From a checkpoint of a small audio captioner: soap at rate 0.0034.
Rows from block 9 of the audio encoder of a small audio captioner, named by matrix and row number. Rows with one number within an expert belong to one neuron, the router's apart. Each number is 500 + 50 x the weight over its row's rms, rounded and kept within 0 to 999. All counts start at 0. Numbers have three digits each.
Before each expert's rows are labels from the 100 clips, of 14976, where the router gives the expert most weight on average: "responds to" is what is common among them. Only what is clearly more common there than usual is listed. The data: struck, bounced, scraped and rolled objects made by modal synthesis. In brackets: how many of the 100.
# router: router (encoder.blocks.9.mlp.router.weight, 16x256, trained with AdamW), inputs 192-255
# up: expert up (encoder.blocks.9.mlp.up, 16x128x256), inputs 192-255
# down: expert down (encoder.blocks.9.mlp.down, 16x256x128, transposed), outputs 192-255

# expert 6
responds to: small (70); steel-like damping (59); shape: bar (42)
router.6:466590486554498515536419500434457453423466582592626562484579449488542454489453464514519538468458422536546439564532453521568496499498599568491485577507573616500498531534493457614569612513555517
up.0:444529486523529481511460404434533554480485495655559479523532590396531453376399496566525466522517503535471513474459573535501577583481573476537514464440522564426545473477531542518391498532543486
down.0:483497476400468547488523566508572593513510481586546425446418493430501505452455515531451362489478401440500477511504489588476486458441430457510404470421524647439477512524507572567491533498401480
up.1:487421500448576532542441463557494539392488512513530523473455514547596465441576542482431563517574528515549481426461494411458518488409471472556451536549487538493469419456432481467517514609519440
down.1:479531585500516483528538430600490543512429529555452531517447556468569568548436530438573532476612546470546428481566492456563544385480493509492435497496559454561429467441458514519544534519563469
up.2:402451489492404449508512528512484540567455565572609507488507481495577537487426447452442546531468444479494536550493489413524458475462586475531467507484469519455523470536461433505536540604635506
down.2:513535505455455446561441486480537563551419487483568530432479515500515426614575490483522479493405539400482521469487470508528516441571445414492406471541531444490485499478462481580463516457536506
up.3:496497546456506507434505419456486485430528516484560581432500520485459443489565622539472503457487480465545503444538487554572478472482509469427576518534599548569535397607521552524523592457535518
down.3:500533502537462519496424546482553458492587488418377532532616554509612504577476577498531497379471515479476571553448487425620490529334433513534497538447409571583510489503401529455502474526485546

# expert 4
responds to: medium (100); material: steel (39); square plate (35)
router.4:452402567593525594506545517475534516545541560479460477621496512509466448495495384492589537469509525441496409406485516481464575502492554505552502511469493499489473522483450504465539543436617548
up.0:517446508450464468413472521563527494500468530504534476554469512498495466475497555601497398536617492472561445480500542479548515448522550429559405372493500546470502450471495536537405543494530583
down.0:508524332543558478489526532473463530495644465462530531502419505539497536504599487514486461486551456455410497526514437549524414497547544455495444568518500399635507568486586592482506430554493482
up.1:501442519599535413484492410552478530492371447533532498548542493496494489472458353537529456568554564509493605439457522489491494494507517516477485464445557485516549505369476491486489451485598448
down.1:509539493549550530501526517507524512490568511441530558570486442540475495603621561455467407439506546485441501509545553574555503517502463407514563509550431568515415571584551507450517491573393423
up.2:424445456557430467466474475520431480501553462449525516366427491494469506515521459488522530486458441514439492461513399437434521471511481470592441584467475455584515541571425566479528490527499480
down.2:541490645524496603526523558414523477475496506513497499481555539497427526410553481465494448419499484516464476433481525481490506489444468473501518592411424505500475560529502457369514498506516472
up.3:584627589461545372496498495449522509565514483440546479522557549516505503454472443527494601451491491501439558540527582579520545537525545568513484534565471477441488442529545497547431554463460452
down.3:460494429529495407534565494617528519430459453530612479517529528456439486498506513503361420482508510455557546477457417500462568541470460548491491522514519517465485460625485391500591531477584560

# expert 8
responds to: large (90); string (77); steel-like damping (51)
router.8:648488561456537396500518530527472528440478444489495547488535502563460550444494481445425454474465546548441483419505454502475590607532467512394438406504445510470519417487552452525523503471459517
up.0:490555492539551503549461671507488503449587479459415477516438546442525419486468551512478534519439454518496459562524456484523429525595485473544522465469455513519505530509549482513496484586565548
down.0:500487505480462466514438454440502503492509476529536482628517457588484573517546513556534498475536504518484616484508514590538504438516519497516435579466507568461401550437509528451488454448555588
up.1:526600520522472496546479461447476537577438576459493553528431461559425479493507597567494442545434518559522548529453500514457500530589524536495497456548473459515471507619421508435511408470547459
down.1:416576534508504563330534519455470497527481500447523429555559422426485448435461526511532524406546545561597397509521446464446510463635564497550572525552460492463523622468515550537467572510570577
up.2:564487446584571507417413497494469509530555520549502436450520438575516533515468440484600505517554492417473460497482509447480595571512447493490494455473451477470546512439558506536463523530533403
down.2:518478515532547521644532444487580501467516446469507566543507562579562557511490455506499588580418586486564460472446512543521420491448511495524479456503429472564486445480520470500477498599510473
up.3:466465595473482558544521600552486515513518477510458530435473537492591505498494403578417604449500554477503516585476429492461530497494542542453454491510527425499486474556401472461487432488439553
down.3:511469556543460610456507583399440527489469505393426502527467521500507460493502572475536491567494492561488540416508450486477451510559529385604507568513501574479514566433446546522527578536434632

# expert 13
responds to: medium (100); round plate (66)
router.13:452476477529526581474544499504549526507539587481517421450558424460530571547518588551579571508546488553443471560519454539503468435572476407473518494428471582510536502517476537469519569409554439
up.0:474446579531538569469465526502522534521533531576427477512497527495539473574526475475514409552455459418468512501472555584497515484394426481452426457552529456550495483521407626456410421515478555
down.0:492525460604621472441556408545531534561544484552520521558520498604523555535457514525430480519510523504503477411490470481467516476567479493590370438525459492539370496488485537491555472505478529
up.1:495407505510495421580467509487488560505443533527537413412533518461474570447466520473369398501497469491523633535529466515457622517569445530440514519361558534493533447518578473458470515525533554
down.1:510450562573534515459540520546539464470492595492428582513539491550492543448446452499465430511477583579473512551524503518551472498464488503592521437550548497519492450509624520488445440516322558
up.2:500566504503542532569569556512476499414499553490477416618537604562430561442458427575411536486464502525566542435502506566542512486513521518532456558468578525428534425465570421533602501496480468
down.2:551543418373532536459563512485461468560558537550516517582564496471460449469505545528511486534470531477443483405524519505494472588477402525512586498451412523534613506486396545469385506545432525
up.3:520490510450505480485424491525474422501521509385385545471488475581475593512516396634463461551432478510502464413545518570451531530571588525479432473470478517519557603554534474508436493504476444
down.3:586473555566534444485497466458505572489491492581546411551581482478510490451584504420565493495495527514535507512498405544544491410513409505525557559488508527498530524601529550546547446405381617